Weights of a small image classifier.
Model: 13.7M parameters, 40-pixel images, arch pvt, norm layernorm, activation gelu, moe expert_choice, num experts 32, patch size [2, 2], widths [48, 96, 192].
Training: 14900 steps, batches of 128, held-out accuracy 92%.
Data: trained on rendered scenes of coloured solids on a plain floor, 195000 training examples, 9.8 epochs.
Rows from block 9 of a small image classifier, named by matrix and row number. Rows with one number within an expert belong to one neuron, the router's apart. Each number is 128 + 24 x the weight over its row's rms, rounded and kept within 0 to 255. All counts start at 0. Numbers have three digits each.
Before each expert's rows are labels from the 100 images, of 14976, where the router gives the expert most weight on average: "responds to" is what is common among them. Only what is clearly more common there than usual is listed. The data: rendered scenes of coloured solids on a plain floor. In brackets: how many of the 100, against the usual share in percent.
# router: router (model.blocks.9.mlp.router.weight, 32x192, trained with AdamW), inputs 128-191
# up: expert up (model.blocks.9.mlp.up, 32x192x192), inputs 128-191
# down: expert down (model.blocks.9.mlp.down, 32x192x192, transposed), outputs 128-191

# expert 3
responds to: count: five (79 vs 20.3)
router.3:132148150134146130107104118126131149130105132127124089126132061121120099118124075121113102118124134133099120098120115138176163074107103084141118068107156130146105146142152151118135104157086130
up.0:130118127145150106190146136134109151129139157149130112111169167084125114155141104127113138146128151126118163124132152131091139121125112165111108131094169125134072121097145121139142137136123123
down.0:129143110177133174132133128138085142148144125136147138086141155190122113092123097123163118119133112080118090111106146185137154107128131080155148114121124126119129135163134097162141115132157112
up.1:106136159107122136062136109142130133163128119128138122119122138115126142139134118081117138107149136131116140128129127072133121116133152156154101084088106148128142157159100127127111135130177098
down.1:132153146132178162119142149145131116114118118144157163151158124132112128138126149177131130181105161094084173194179119147141117098148148091124147147142121105110119153103155140117115122138129148
up.2:118114108157094139172136156132137125157115103123133126148158076113115072116101088127151136110108123112116137165112116097123080121126130153139147114163133135149119100117132143144098097113164180
down.2:140147118143126142139155139119117122113127125136102134121128139099092208150089139122130134117121112151127159135130120165115168097113111109138127107147129117099139134144120123127157166156129148
up.3:124118096083116123167154140135154104136119134138116131153139121172141126163150136116162124131167095151128128168190127122143163116128108155084116173151138053130139131153107102101121150119129158
down.3:142109118132112114132129111140128112086121173098160117145133166090149107131136122118133120131115124116126060116084130095133114133128082096129136102091152146153103125092140153118080162124109090
up.4:129110060127103126126125109112112142124140179150130160125102137108119095142138148082155183161128117152124120094099123156113161160174169153123132149124163119124114174100120127127176098160115116
down.4:118146123125137117124129113126108097154148093105097126147125112113125122129129115144142181106142109168142132153142106134098106159080106113153148119134109114123149123107157143076075147128132160
up.5:148120096103144114101167140112186099125111118057131140124173116132116145173137172102117180149095099140114175092157096087143150130149102146130103141112131170141125111121128161094136103110141132
down.5:098090136160144127144121108124090148090147142165090153095123120166142152063133146102123122086124140119112108099096160113150168134167160167148128141103119130117113140141150104156090153121102090
up.6:123114087118138130119152156099142142131119104115150107088136147119131105137145084117162141144177167122124165122143169137125157135119093124109164138120142099104127109161162124120079076110091137
down.6:149124133135117116139125118140078151118162155133121124190167116180113112133192150115133148084084139120123089121091096167138114052128160090137131134150120104134118102155118084127134111119151170
up.7:086162164102102135115084146132161139085142138129118113155129123157094095167146177092140154088131163111120098089090124134111107147135160107113152125141135121102165150163109110094149108109098112
down.7:111136125114172118127143161141154109123149125141118137106156108107212159135149132127114116114122098119134167113151138097119125144160122145154159078145115133134094088123126135099111156075132106
up.8:101134123124137156158130169125146168108130140141146101123149106116085122123147139167113143103133129130127091126085137080142108095106151110160154123148108123109096178086111154108141158192143118
down.8:103155109107150112141111124132171079140129140134104150112117134107096150161137147161171091138114130109169132099173122110116141113163099150099111111121120119131139118116132145118140125095180143
up.9:126074135151101150117091138138129108119120160142114102147123169142129153143127076091167100111140117132126128197126158085149153133126178157148112164099156141098144149146146164131126106095128108
down.9:179126167134118165094165096103158141124122130087145113172107114139186109105133111155151108135153139119134109145143095095126146125129119059181133136105130117138135108109120093110123105150115185
up.10:113115099131105121086132164137146130062120115124127093173119112133115151137110105128101129162152140113106129131107138109100128117101154172111128140155122150153119141146132099075117143148112105
down.10:132147108132179107137110143164179126114102097138117152080111143181118118132085140129143091136077177124112130132104130119165112168125104144096119108078120128100163154159124150146102094126144124

# expert 8
responds to: yellow object (48 vs 22.4)
router.8:163156144127127110084132155137170139144120160183096146129146192129139151156138106144091141077093135178109159111141132132130154100142159154124102169155149109134122156113139177118139115158121121
up.0:169139154167100146140076131108125157131118145096119118110094146106119174098139127169135097146144113109148125155127114176152111196136150107141148168109122128121102100115125125146145128133106101
down.0:157110109074109179093133107131150096148143121151092124099138145099119098105175099089094153166125146120125093143118140088140139124152171133148154114129117165102098130130130160130158105152082102
up.1:088093099178112151170111109156121159134089128108102160161108166101100107129144115105148108123140150133140103128088163129083129083110125091129110122106113148144130117122119116138118129162119116
down.1:125129164056155116131118146152156150101144106094120146109128091110104131158109113086138151120089120168127110100136123115108151171136126071096142151083126076140150148147131133097117141164107098
up.2:104119173130127136100114133113114185136133126136128148079131114175108100148148147162107150117155114110140068137124081156129111111127142132109114116161137153123148124124125106153166091111150170
down.2:162110157140124143144131124156115169149092113127127095186145148146113115095131137101130089105160129148123126131122117123080140138122103166141155175153081101126148101085104141093077157141151133
up.3:130103128130111112116077160132134151148158127132162164130132138133154096118120144141137159130102140090124101101128107120111113091114144122121139103163144097152120099104102122116157131130133113
down.3:128115123146091118132163154099142117119118125185095117135134112143136125111140156177102112113137112130081108134140142135106024092153138126154150126157160146126152112171117132104113117082151169
up.4:123103088115111185141138112123129110146107135139129148101184137138149142170066138133158151179159113124116149152102109126114105147119138106164130107075106088087130164151108157116148164100151101
down.4:125115154105116126108113114152134109079127089103108102136134158159160129132151131137173126153150150127134118153083137135130128138130101116084138106155127121133083123072115147100139153135102098
up.5:134162138113114154085107115103123115168116144110124144151120119128096143122107109140159101096133133130108102145131142151138153123099127132190115131096146117176099135127101134132112120153142136
down.5:150104134126113106126175124066121141108170146166119123125107136140140162119127153188090110108126133142156194119134118167132140123107166118155128153119093138158122114105171093118134154123112137
up.6:095129073154125165146120152093155116145120159125149093144134105110144121101108112133146135121108143127171112091114118116109106147152133163127087087106136113098118130139150123119109126120114112
down.6:148144107104136084108129160192131157146129124100128109140107136126139133107102073170136148140157104079119148172103118148112104109150089146112159102122135175157105088138128137104168109110133126
up.7:145163109186185126148125110162116107170127132117101090119117120150160148132162106110143089131155118124128096143179130097117122103170128104104124143169123174177147148142127125163169113099133140
down.7:122116111145139164096085146107155122093137113110119150118076111117112125157108097094141113114133095153099127147147130152144124168101095072145091165138113100126136133156095141105138131120144094
up.8:119131127089108118084155148127136165154132110142137146117114149165148129145124115135166114078111147167144130140088130139169100139089121120165117122116149180098099114086142139121097121112117106
down.8:132093110118152119110096080089111156068144165151130108128136131133132123109109121128122169135105119123120126111149087088141124103121131176114117174141130097166123116147123130138132128127107145
up.9:130084135108131138158181104151135145101127116140118135122152139148137114148108151114141078137115130096145113174107142126141129148118091108121127108135109163140121133129110145123076158100100147
down.9:117105143134068114170139146136119159093125175115123119119142115107119135135123123136125106153112165168111181102108121162110104113135173156092119111118138146137142133131158152157108130112108066
up.10:126126101088110174084139124112163114159145143094132117121115121142128123154132154145154143131139111164155133107162087120118160122133119102128142101154103120127131097161130117137166159144120096
down.10:159136115114105120101112080126118120105159116101092161134134159115119118144082127143173179162130154118136119107127129123121132118172121069153125130147132139105140107090140076123086138147157148

# expert 24
responds to: light from behind the camera (55 vs 24.8); brown object (51 vs 22.4); count: five (46 vs 20.3); its colour: brown (28 vs 8.4)
router.24:108102078136127106132126153171104081111153142138120096122136132118155118123118124127112156137122140149110171112126092112128121145144113134107166102108150158135130105126130139156187145099108140
up.0:148162195125127163146142120128149111161108114109124121113095116107181137120178104118069156137152119144111136130153080117143105169136136121106100088152130140143122144143172103099117115087114132
down.0:107115133106171117161094176137130118143095094145104124147144129157102092152142125101086149117143149146150133138128134132101078148112111138130122108127084131119083142096091146099095155158121106
up.1:142127131137105140131138092148155147151124145139109119153160126106121119140092131146097169072118163096102139103137112153172133176110085117138107111174129106120098094141155145106147140114139151
down.1:133111120158095082159135155137170118155123145089098135092100159145089114135150134102149103130132112144134103135109096129111157124157122129149159109109135127113144104093141167127137138133173165
up.2:120127178124105127084110132152119146104195168119128128110143109143109143083088117076153114132123132148112143124130123125163148160116115141150164115147101146158157111153140128141183130115158097
down.2:141127100109136126134161121195136135116096161159118127127101157127115119160097112103096121129122147105110108159125119067156165102142138122122107094146146106081114186111143126121148109157171123
up.3:126129102148136132117114099123112130127104115155103139173139125125117125129151188155127091087105178133139154177118138146148176119112088137157133126134119185105144145120150118143120129121098075
down.3:141143103105138160142140081125139137109102132119141113171108150100143123083153142185113124140161119070165101200125112120167098111126113168097163088152181126158126147162135150108143129147116143
up.4:127177156159142165125120163163113143118100151089108134132104126156098164106099121116186121117112085126110125149141143159159090137129135165130146081101137129084126114149123094148133138120166128
down.4:145125115112121106146144109134094105159127118096130101098137114146113121120141158120132123121159163189136066125137146127130114147129110132152077152169131112137123114122152197142129124108076133
up.5:133121135147128147139139134135121130147120119068093158092137170125112145150113069132124147120116143075133096168127154157139107147152099099092093154118142140180170154174135117164122148133138142
down.5:115113125154162170091098090128175134080104097132088149132177143115111156127137151091104137113099122119156156153091152160104131141139138139118158133119162109123170141132154124125128123122095120
up.6:151126167164142140113177113126117124113074199108151118112137150167134120101116103110105113140098162138105091102149142151125118112127108081113125103140145126154128107157133109070125140128135153
down.6:078114118142151117148119104088117092120145155100092132110133155168149114117132118147111108100164179099120144140149164128139129099116168129159098089123141110156143154148107144106116103122099166
up.7:189117111145137168114140125112136093148127132160123163092144149178167143142136128118118130101102137121148104110087128151107149147125074150146125154171133138121182122074138143155111123154133176
down.7:088103138095112125154126121127160157107118175091122114102120102076152155120103060096113113135149149083130125135143110175147130148124143116127106150165112097101124138115119141158106109077108105
up.8:121169121127134123176100145137130118089133108126102104114137136084141120082118139138119154128114149165155149066113189124107117119141104162115121148119124116126143134176108169137124170117105111
down.8:133146141126169116100136105129153136134143114125164143136137128121100115201133131168133164113093170127131142105091097090099130139144173120143140127124155121110133160120132106090074135118105078
up.9:143153121146133171166109125168130151123109127145176125079117088105127114141124162150101128124169139109093177154149113117144171105109129100081137133139114114130127127181141145114148149124109106
down.9:144123162123112146124105112111109087125109114155132165144132110122091137085147117162088106160147181135128108110155133096127148172154108166125161108119136114119086087143155127162065115140126124
up.10:124147142144147068138161126105146142116142133118138144152133085122183107132130102110099126158142102176083148115163128124123120139146103173124129143154142149122128102114156090107118113105158104
down.10:124125102144173126105082138140125135156150121145165120107147119143110114102157107124099155145119143114170130146180087117147143121134176101132164152111146125134121093098122119147106099153110077

# expert 12
responds to: count: one (47 vs 19.6)
router.12:145100146088118103133127194142122126076098080153162123136146129176094157134125112104098144160123110137095113194123115113122133134126143142079117153129128118132090117144084104098159091128132116
up.0:146114110159165141120128092112148149127100142120116114112128158148121172115125131122174138136172109167138135154109159127130149155166138113147133111100110066134150129131169107100128121131119073
down.0:101117124162106126135157117136177162122108132145113127139116117160096131133130060110154109079083137120108085057105155097120107116125139124161122140080137122148164087130128131142088163159109121
up.1:139144159115132121098099094125135121121104119123115137102119100099133166131155171130135140130104139099143112136136151127105128175156155118104138119142133167153096121131136109157046125105122112
down.1:110121163125081140147101104136110149104130149091134130156137149154150071150063121144133137142078139120093118133134151158151102122078106140176126125147139089091101128169104111133121122099128152
up.2:121118178129139108108108135106096082117151147114132103138116148139110153096085152141187168149138129107100118130154079137114106140119142154146129112112109077071122114109092096141167114150084127
down.2:179094103109122145107126141099103175136123117139097104130144155099158117169132112128098094137113139112111144147131128169155146118129145134134131110105116144117170106153152142112123122117113159
up.3:145101175132115140098115152134129133140144135141146141121120129082127118120129110138127113146110132113120111131154122131113130140138138110159146170138168142084146190110127078089139130141139106
down.3:114146132136143145133114082125149179134124153130130104126118135144073180119160151098139160101116155136124081157127117136122145116112105115164091117123131187130135154102125144118111123082108145
up.4:141146124132107133083125117091149195135113127116136112113138073138159128150108133146113107120120139126109134172141115146196143107110131084140099101161142127135120107139096164087107107106127156
down.4:138143121125130118108108122153151100093164099081145152132162123064090123109129126141105098150105137135138136102130136132128160174123123152110166164076128114115117176123165113146133191193154074
up.5:156162170145163125124130148099119135139110141120133112117122124152150122151118116137102124118110121101112124157139103082146112129153134128154085141148131168110107092122158133158098106115122117
down.5:147101144132096123105133166132155144110066125175140152139109153086105134163133172161147144136115121139155151104096154142155149151137156090103132089149111071137131179126093139113136104109141112
up.6:116190101138142132146128170153144103108104122115124160106109097122122098176128124170064141097138128168129160119135165195102100127129155130128098101105140134150104108131127088103114099135158101
down.6:120107162164137101160097148129136135124107144122138116171103172117164126115115138110131103139112086155132148160161106126140077104189094130101147125145093133109154197114139136176090131139139131
up.7:125122079104105153114099136087130153118134124113113104104173149149094068119124162134124139085126168108184154098085165096142158120153152148144127155140145132108110122168161140157169137110177157
down.7:125127175094139151140152136135147168189145122105109138093135155132141115095132104113104138108149143137124117161137113145144107133091144138157120101131135110152098112132138120128122088106119137
up.8:096091139109112119108099102119164121155129180088076112154122145102095110122146131142124114139177149137130103157150115082163129094106080073132133112093132131141130124134159108150146100137118139
down.8:170110141111135138120104123153151131138131129115110126095133136125137147113143111115113154152139102099122172161081105139129142129134117121124147105136148131117139128105121156136162128157071113
up.9:126109079123129109162133154147157114147150133168122114157154135170152162122144135125099119130159178142098142121067127125155136112104148141121158145150150133122135154122107164118194152135151154
down.9:141152184099121089124135115170160097080070179111154144114133157125143126134144086133186116081090133146171128126158138104143126151140155098102163144110098154079145073123145109131151133094128111
up.10:127133160161143094136147115152131109151115135157126126136154144143166113105136082107145144096131139180162164111102119116183099140138171152175111119119166133113151078116128147145145129137097144
down.10:109111141103100107152135112101144087160134133143140135112171160132153130142106161154124148130131177139101134145118166112137163121119108105102134136149117146131139098120096106123131122152135171

# expert 29
responds to: count: one (100 vs 19.6); its colour: orange (30 vs 8.3)
router.29:130153159143131098140084157169159122110131106126096132121108107148153142130153066081124154130098100128136128154101142114099143161128164143120150148131141113138100131136107119100119104132196108
up.0:090158136132108145118152114152166146116109090129101138140106108140126095104134115095147118118109109184104111120075135168110136157148106126101102137132132138152066113111121142169135098171085115
down.0:117120132148114152143153153125097158143147119118114133175126091139133129085106200102139159114158145122106120157098103129113140112102131142156133129142128103087127151138090124152146062101150117
up.1:118103104123132123126108156140158071087158115115163152143182147155157098121131144132123133090118144137146112150154139089178120091123130142117145171154085119099165095112128120118159101144193098
down.1:138126131124173130146127121154130100118136103126142120100141137138051142080146150102112167092125189135117125115121117093155152142108112133091081117126177128166104189151147119148164132153087149
up.2:111111137133146139148090098095128150115112137158103092133113129146136125102124107127130157141121165098128138116138144163142136085152139116137117121145137124140084093102108147121150176138118152
down.2:104132131116153138146133134136155139092127188147133149117138126126125120116082112154113130111153159138097153091128139088105137104140132117113148163123133136140094122125132131109136133128115083
up.3:122116123140140143140131151176116156111131125102130111141102132134120112131099115095145143106139114104110127114174143117117132104116110114157162180148102103101126133117112164169131138183114106
down.3:103128126126141064133116167160075129143132114122138140091124123171097148076110166127092120095144107102083146160126116153174084134125132113137137160118116118138089134152154164115113088145130124
up.4:088148128137133135127120108152132141136134126090150170134092108168130131120143129111128141146129134109190103134145092122178146127116174107137130124074160102122119121144096125109113143079097107
down.4:155137119133088120146125129101122102129097152120132118140164142139096138127155162167119134122131165096143107067113095146141157130128109099150180158100107141108133130129173120116119164107136079
up.5:122159107122140126093092121118125137096101115092133139150122104125180096109114170127130131149115174134141117087153133136125082110084102153112172148143101139153139102105164146119151126098140163
down.5:171117132136082129124158122114117121155082108113121139161124160118114116104148152165103095122067135136063117069122119134126134080165107131149105119135122171121115156103185109140156117154143074
up.6:127123109144107085134102104137136178168085124118060110137118122118111128145153155136122137107077120176123137144117155149113125132110174139119163138122190098146099162146117107112134151125103094
down.6:119147122099133164159146187132102142130152124172153136152138135120156119151147118147115138136170101136163117154117121144140113105130144108170141111096106111074187068136156137185124142133112159
up.7:116143123125071129142180156115138134155162123158136099105113144145118084099108173062166116125150126105140130102128165120101132138154132125127166142149131142114078081135139146131115116141123154
down.7:148126147136134112139127164137129097140125135084210112110155109090133105114127142137122120121111072149099126134113100140111082097131140165128132131100125116127138114153138154147139114154146103
up.8:120086148094108127119157164124139139131146136148082141149154118112105139152158148086127129145174170117084134089101124125126082126178104163108125122095112128113104130136105097101101194126132125
down.8:123126124138132120095115107141182147143065140142165148141059091175130099094131074095102123134122103114108082133126140112147140140129133133171136118098098108111128113142150205135163150153116096
up.9:163100138168108126124099114128169116095118138105133141125142159120096086160155145081118141145114101160119153153094135113142121127131144151121134147097139092137089158113140116119139110103084142
down.9:103153129094148158124132112130108087137143119141136151120132104172125138097136153121135108096188105102129133131155129177121135120115163117120133177149143106112156162133128109143099165097118134
up.10:151170095154147103110127081140121145148165138094111112104103139121102132071150093117133146095109122089148119144141126153133127123102126137103130114098151149152138127149108170121101129116136138
down.10:138116132135136136154107136141151105096129117093139137087119098125131111143150132109127133098156099122141133154132056190138134170140116130134165147116087127060094154119096147173112135095110132

# expert 5
responds to: count: five (97 vs 20.3); red object (56 vs 22.8); star block (32 vs 11.7)
router.5:117139140123131162116087097147129110137155123090107095145168133155086168087113145100086165143125151108139122090121112117164151097154105133081147150102159107134115112173110139127159162148086116
up.0:152121128137101117114120103122142100151118113143160137115155105091129100176144129122081098146124139143118113129162139128117118087156097123103118142144129148110164121134103121114120097119128125
down.0:137146134091146138148150103083111104121146118150116143112101126091140183104108075135124144133148133139133133143133127149147153126141142109135136088132104131125164101112168118117127147166115142
up.1:160150113118103135130142140135123113151138155075159165112098160125148114113156132112100118097151103115081113127104073158131125121114153145169112146132080168092131105140156126116146150050128132
down.1:116122125104123096142100136137130153106141139134141152125129140145160074132145143120136101125135148162147075102118107106127115152121106099171124088153133139163107121112130146135108117152157169
up.2:094083144155121118099140157147131118141117115104130118130143115128103100163130106148091150156113117139118130133167110105150126139143164156142165124163128101098110144133083134143133076112102100
down.2:126134122148174116169111125115123147136121166143142150120134144115121122155098130151104133182118123126080118153114139090133161092117137101151141156122128174162161109133181105130133129121108137
up.3:093146126129104105111171104088132138161151133107140177097102151159127113135117147087114125112124116130153127112137124170177154138136136108144136107127120150145163085139169135135109154158160116
down.3:076121102125157163136136152124137177129111097107137098164127119112168145137071159125117161118122159106136158127095111146084078149122111108107134128126135138141155118093114104127133092160140127
up.4:118083144139135169173096121150126153124115178154100170135148153110175180100179114089165134131134106162134167130116138120152124106141125106135106121155093135141142120160144107150114108122114143
down.4:151157166139166096094126133141137127145121106129112155134124108149145110104144095103103112097108133086108103178127126103180142129126136179113140114114105131095095146125139144110172092122166136
up.5:124151133116113084125128122125131149148165128117113097129139150128120105161147149083182123076098124113149105102145130149180158125143124119143149087173144157078094129129122109090127124107110109
down.5:113172169148137125112136122109140123135156120128110142141156125127137139152127150140078128104137162131089173119112141099111142105151119122123085184087137132137162100109114086138139139126119107
up.6:124091130113166108112099125115083152116136158099156146113149146136167120156124153136117172117144070147142125110100157080102113097148121133130131099125145116129128173074116114135123157144140136
down.6:123147086133108133149125159140129084108093147157125157132097126101121122123116109100132107115160106120145119162139151123131110104078138144159150121173080128128137170153109111079128103125126135
up.7:145121104069128114120150108171100101073113105129139121097132110143126096094134140128112113164078153146164134159085161137134123136136145126134107155132195142140094134124140119122107133147103138
down.7:106133181138094111118129104152120120105086125099150150143115150108118133127110159097131079071117106130111131151108109144123123137138151110142163138077103136104111099131132119169153111144121113
up.8:123130131130140131120159125155138122143119166145124122109151166117145125159120125151158116138087116096125144151155167128147169122091117182103100114142130107116157164127117150146116099153130115
down.8:106151095154127131116109121116125126101143149153123151152118157084112148089190118120133165098174122113166105133106155121133123108165143126140148093083100125085160120120110113066104128105144139
up.9:144086141171109118155117095145145106107110129179157126124111132124142094159128097144148109149099115100103180117132119077129196132155154111128134141151147102121076122143143162114144118140172133
down.9:139156110095115111105129170109095090112117130118108107098134114126136098133123102141123080128130082133107093140105136099135092100098117111143109110089088151111153100163133136172140113133167116
up.10:100126115143144140162111132125115163121138100140104129101137146104161173154144135092138111122145117148159140114106099137093137085116077173136156156156140108127098126091115119135090093113165098
down.10:147118130104136135107140104137124098146097175103125121153084136129160139095121142121132148138120130101166133161141140102169124120126107065128120102151125122091153183148149089154128126095118085

# expert 2
responds to: blue object (56 vs 22.3); its colour: blue (32 vs 8.6)
router.2:091126070123112118112114158144114118118148155141131142124111077120141119133141139166187166122193132141142149131120129119154145124128122094163123136124186142096125143106101119123173139071134143
up.0:163092094092112083093135153130083135144115118154156152086138149149167126152120215108125122106129129135132143169093143141155125112129089113075136120108124153141133135081127123143118153116100155
down.0:158136163099157130168142142117133116156135164120106118140088155093152123074094135193102110130119136124130160138118141103188113124110113057134146146154083104116148132129144112156151097121166116
up.1:070108154123144114114117148187133176148135087118096080106155159137145142119138124093137106103122153178105129100078128150104093145144097105156106127142126151134122115113113144154112136118119106
down.1:102149130136123148136142146077136140135127153125163140125141141120158117138113161118097098136130125106107140124148099126093091120144163156128123134143110130135074167143104112139151078092150137
up.2:098127154136148090144106138133136088118111172129114143118133154131165157092134149132126143087125172140121100110150170089167186092137149143127109120129120100115136111103151113136127107158106113
down.2:118138117151152102189128137130114146115136112132097153120147103098112115165118110143129123159096076147131145121143094116139117169133096139137153098161139132171111123123140142141200124149152128
up.3:126161083143166131106137131127127082121149127154138116175121142133091129118108082114164084164187124159149181110081119134127134132098110134082119130083082137150099166136077141104148142140151109
down.3:122117152094109143096135104136121131127107139144135157089160088097125158109092085117176104129102145110100147093156142119111114147115121170126135141144143099130121127112127159094075160096144118
up.4:147183091154152148122136140111158091148132113122141124096098100088107144121116151125144140142118168123144139106130145129133116131129081151168141096136129160136181110111105104128126125114147127
down.4:108105104101153119153104108129140125097122095156116099191153128090106109101127129179158128116103089161114158073116119093058118121133145094142129105156153131144114125143103129132111146158151162
up.5:138104099103102173123108106133146089120151126136142076090138140092128097114169148105150114131123132131144163141181148145147140099104200126123110149091113127114152117139146114113109110169151147
down.5:123151103132165127199142097109141140139101182070076113108110149160118129197126121114108137145161162111116128157092094103148150168114126144098140136126092132114089083116131157089146114097122129
up.6:145138143137134124097081143154138152116122115126116139142083150154128143158121145143132136101109100116134126138097159107103112121122106124126140100139107143118136165123113106102123145150148104
down.6:110110143086117121100147135105144091130177077137108136171099097121152157147104086146180121111130155124131100114115123121131159124120107094160143101138096094123123136112120114112182075122132119
up.7:131126092100136172124133130089101120133130107126130140099127150168112129086137123109114096127149088145178119133167105062111166157161115154100148149150081100161109115112163119157130121092092123
down.7:102115139165151118121145101115164151123135089138153121148108123156084161141099115144152149104155111167141119117114118146111106130116112104125149160100168142147127176101130116110129112109167075
up.8:098149137167141163129150137163131196160146150104140128134167132128138106111074149136114135109170119158159133140116140114143099150135087126136087111105168109123154102133130112161116129109122107
down.8:152127148126133124158144131142154182157110117153164114156147099104116119139114116104104102153114135095123138141155156110079112089155144110119130103117096116142150118116136138134115105139119130
up.9:146135144140131122072129083139132156164141102139122158116111135147113173129122134142155111164149096133099091120094112111068090150126162163099125149137128082144178172143142155132145133111147103
down.9:117129103134104132161171131075150120108147089131130112173118153113150128152099172088082092121140138113148121104154135137114119116164129144157162144113144151139149110119167119098123089168106142
up.10:072158148119128122103096104125145122137102094131143152136156092106116098133122166126112140140118107095096122140123097093133135092116117127145119117169127119103081127152172152108180127096155132
down.10:154131091103150121146162151157093125107157134123116149128149116131180188100141148120102130077136156170100105143146149146188181133128130124169161152132099125155100080157138120164113122133084190

# expert 31
responds to: green object (100 vs 22.8); its colour: green (91 vs 8.4)
router.31:102114130136115179143123102119101130146129173195147170128152136118167205106091144106116125126129128131118122102135107105161144094149086135159135139083125106127125136158153127152072119114111107
up.0:134125124114119130145136108120143166101135153090076128132107102133135101164129108120080186127128099141137094131133122103118133127132150137144122134103156124115113139163169139155129151101127155
down.0:107154144136133120112120150131107123147170103080122123154152137165136158099077111141133113156146112124068096134129157085143105144135089098109116128151127139128124121138101117124127102115171108
up.1:142130094089101123109105131134123069118124124105162117132120093129133119129099153115102132102120075130145133173149123099130107104134105126091116135174134144098140131155138116109113142140094121
down.1:127103106176173120132145111128081090138110107161101157095112122143133149119126165147123112168107164133156096083136176088145156087113113124134166132095116135132121115158149111129100069141136138
up.2:142131136111149100117118150113151170165158157092116156105109105136110146147105134168141109093111151139137141168127140150139160170152138116131140141092168117090146129165130146147093084106134138
down.2:112104129104140154165144111123113150125112131151109147133165118172135140117116105178132146117174096109152106097132111103123096074149092142181164112134131179132121090124127095145104131097169124
up.3:134167134111146142165104129134102123119114111149095133155091133115146149105129110102137139115076168109084141149106098131098122114153146127127130119105160150097124112122130181163150156106143156
down.3:161073137145107122106097114123145139117110137148105121115126152125098105124151146130099156117117124164133113110136147133129145090112143127091098134149146133111119158111137139114163151104153095
up.4:145147083183113143159111088128120133190171105127160111151099100137098145140112147160137115109167126123124154112112158135167093165120117150130089124171110116122145148142135125143110082088110178
down.4:104129147100155149139138130127115121077116137113128171160107128135170129129121119116105139103124087105138115139189153116120143126173114116139189121070131148143119118121102116131113123129117141
up.5:141124115119095114144128122140103112106150117098118139125089106088131118101104164138147146153126138134083082128157108131121155170098127179112177141147074085140103137078096100102126119143102136
down.5:127134114132155134119117134119107148138137129125115114184153169188161092154138138112101114161103129123154136157106138131144156115185137088147108085144137180104129165121147152127117147112116117
up.6:117155153130159113108152157108103133119100191127133049127081167126100140111108133119108129150141119143122142177138168144086162155117171128136106123127116124133146122161104129157131101165129156
down.6:131102116144105105133142150132127111145132132157136159129141134142162122171131118107126112102132168140124163164119156144154131162103126115156119082140156153109119111060131124106110148123176146
up.7:103099119152104128120141115115139117120144140116104108153084102103115111152137153133152149093198165138184118107122096136107191147114071115135114147140121140125115134138143135197126103144152164
down.7:128107136130107181168126133116097083139191142132102129123163105175135128163172097100141119086131126094159116136145149149112145174122153162140148146113147125145114115101099071111130131151136139
up.8:166116114106087132123092122155087116103127125166187125131144112101140113140150121144127153110111151151164155171130119165161099166136158129091105093146146143136129109118083119148084069142119114
down.8:090130152169123110123154155101124115138152142146102098127151127140114151137118108090159130076100114121145103104108137158161156156159078163117160149129156146132080132130159172117129146091118132
up.9:125103114121139131114186151112150140124148123125125127128104084123101141120122160145133127171155103116140124135121174099149131171120165177126154152124122130201133152108087129098104099095149128
down.9:131125091123166091150104104114130130164094103109108120130161101163128140083159109080155136132137119076157141154127117110160122116126174115171143129133119176122140148111095130166093131127146147
up.10:092124158177150132113094159142167143121086146149087148154169144132092126118115143106122088145165134109105110092087147104116143173084149097147121171131164128119155160115136116151130147104125136
down.10:099103094075138138170151172128146158104115121089144136107100084096166107159145110132153143143113156113132160126126166118102093127139128141162090156124131124143172114119141097126131120161122141